From a checkpoint of a small segmentation model: norm batchnorm, 20200 steps.
Rows from block 5 of a small segmentation model, named by matrix and row number. Each number is 128 + 24 x the weight over its row's rms, rounded and kept within 0 to 255. All counts start at 0. Numbers have three digits each.
Before each channel's rows are labels from the 100 images, of 14976, where the channel reaches its highest value: "peak on" is the class under the peak. Only what is clearly more common there than usual is listed. The data: flat shapes of many kinds, plain or patterned, on busy backdrops. In brackets: how many of the 100.
# conv: 3x3 conv (model.enc.1.2.conv.weight, 96x96x3x3, each kernel summed), inputs 0-95

peak on: pentagon (42)
conv.66:099099101108125086119127105123120154116109086149159085118118154103162085146093152134170134110131146090139128076157106104117143111135169110161099077143116101110108146160091110109088122121137130116127092135147144118112114172166129107141143128160125140126122108112150130063120108127131145112

peak on: triangle (48)
conv.68:128091117095107150113081121105120129104112152148131114152106139192114139153181119108148155160151120119130111071123136129094103172086111151097098065160122123144182123109164124107126159138113131160143124096114141121112122135125126089112156127123114095150127124114099110133142119120168130116

peak on: square (39); arrow (27)
conv.16:127148146084088138121115163126109164099098133104156114142091127122150116125149110149124128128131155124123105095103145086102096155090105106143126108162092116103159075113148092153142086116130124134142092165073098111110123172130140123141145130165097082143097138148106125104122127145149139101

peak on: semicircle (82)
conv.67:145128114117113108140153147082147123120146154072151100126116120140143086157130155094120131148108088128105150106148133067146089147134115099119120122117108125090175099134132142099142124097159133150154089145094068120159156123114146145126157095116078132129134146096114097132103124101109113143

peak on: square (63)
conv.7:158130088101088112143131124135120166102144138119141098113110106077140142078134132096110109147064125101099127124127120133128110080093145162131102118119092112117102095093102106113078148126127128121119125113130160125107092140129097149060133129127133133130071141145107115130131099102160112115

peak on: triangle (36)
conv.60:123131084100112163144089137086109080085106153119119119107096116120127140123174094142157135113107101121112137097116131114130146129092128104120103105140112119101159088126139138120082115128154124139143152115133124102109127155078081134120143096109127131110054129097112106170138105145170113146

peak on: circle (74)
conv.5:135083139093136108124121101137130115099138123116154115130100109120138131112115144086090152136094147161094136111140113103118080162137109129125112106135101107164125091120106158104148151115170064159137136145158121118125130120123179157068089136097140125151112166079100097133125142103152124125

peak on: rhombus (43)
conv.76:125132131153137113095127128127148132117150121157136127153098134114120139107112111123117168070147160145100062149099137145144151092133082136151129129063128113170102144130138119113144123151106149135100135109124147147064072120131115134137162147127133116131092154132145128068132171131142165124

peak on: circle (68); hexagon (31)
conv.49:121117140085098136106136081146123135101136108102108119127095125077124106142101139139089120098094130122088093093103113132134141122082172127155115103097127124118099110114046107134102110125131131107158140122140100137093102108135141121085085169109122132103138136126077143135099143146134122140

peak on: semicircle (58)
conv.54:130075121122112133104121138114102135098069117151144112052136124116110125140138115139159122153119102133079121112154115146137110119123169108141059130130120067117140141106128158096134182152126142148138106107127141101108133138116133131107135128105077079151125111137116150130119085143121135096

peak on: triangle (28); frame (26)
conv.77:100105084090132118158097185161111094167104156147145138102136098149108102110155118115140162131149121109146159125123140140122127146166143126105109112119151145118187111170180130117108103140117121120112135128097117161127135100117091077119121141155140117144138124135153100074133121120152110079

peak on: cross (42)
conv.15:145127128084146103133139107154092105125149128120105136127105125132142130098136092165138111114135140097133121120131142133134134106040196125152139118152114135135137121106121126159126149166129149100149124146148137104126123090048119134071127138107130117097142159100077160106124126159115124126

peak on: triangle (64)
conv.28:147103132122104075149083127129154105142173117177115127161123135176098117124110118118151134169187122160168135152138133151069115134147108131141140075172100141139144122137157121129125108106118106143114154133135164109131122131131120097113142128116175094127135115146174115090141155108154143128

peak on: circle (26)
conv.75:098125112122115135103124064135100123120159142150156081140115119127133119137045114104100144133153110110126140122106115133127131099097114108119164055113108130142109096122134142105114128163085159147104139093140126121116087117112164102113104139142141103098127166135096128075121111110107133124

peak on: cross (40)
conv.23:107157092103120114145134123113153134110121119113131172108160147122113132108079146130131152085159135089096085185122118116139127127100100112124133129125121106106108115126132088172133122120129094148146069144123143146153142118136113130137085148127145110100073122086137142106092152159065107118

peak on: circle (67)
conv.58:057101117143096113132069145098125074179122075122119139145153137127139157110109137126155127136115145128145128141141106123122148153125118084120131154130154136147088117142159115120111101152117142060124107155113123093099115122141099098135145105165116127158123114126108131101073136105096131131

peak on: rhombus (52); ellipse (39)
conv.56:121145125145165131164114104079099105148106109103154145103166116137162117153119153144126131165125092095133124148155134083134152139134142114142110148151125148121165099140102109102133113130152130130124076168083057092142125135137159122124134111145077158149144136125100133136093091099114106153

peak on: semicircle (31)
conv.91:142127122147129085133124136148155169123167121102108153084121134132099110113139121112134141144120094117098144119150145079105076114096089134118115070119103078164135078109106124114144128109141080132114147151120154088161142087143126146119121134098090112120150143095150122086122158119145121147

peak on: cross (31)
conv.89:121115129147131125115130143155151186113134117113107170135134101099135107131106125129130121132118120129100137159149111146115099123147171108164103138095138110109143122124127098109143113136116146164135092178133136172140147214173153163128119122132116177065140108120153143070134128134135108129

peak on: circle (50); heart (27)
conv.53:118106119101089143162079091109132075142129108151167157150154095140095130088118146132104149147139108129138154153119117139105097155129114112086145127127169138131105117152126105158077104119102122141114143137124110135105097108111121082127100117137143135118078129178117094147095145117163118082

peak on: triangle (66)
conv.45:112126120115106149096110101124137096139149080119134125096137118092172119154182151138126142113110107121152104114162101067132096107109098059122130137154152102102118083117111119148091076116116153117105147128110126119132143169137113097130124116102086106111096120090151118115136114143127122100

peak on: pentagon (44); hexagon (35)
conv.80:125166136132122100084144124113153116106114107130089136116087111126133124096116130121101128064137107118101091154097146116115128139116106118149144158133113088133144141105127111128123151109119062131158095105159160124100098159126124104140104098091145072172108125071129130109123161131106147158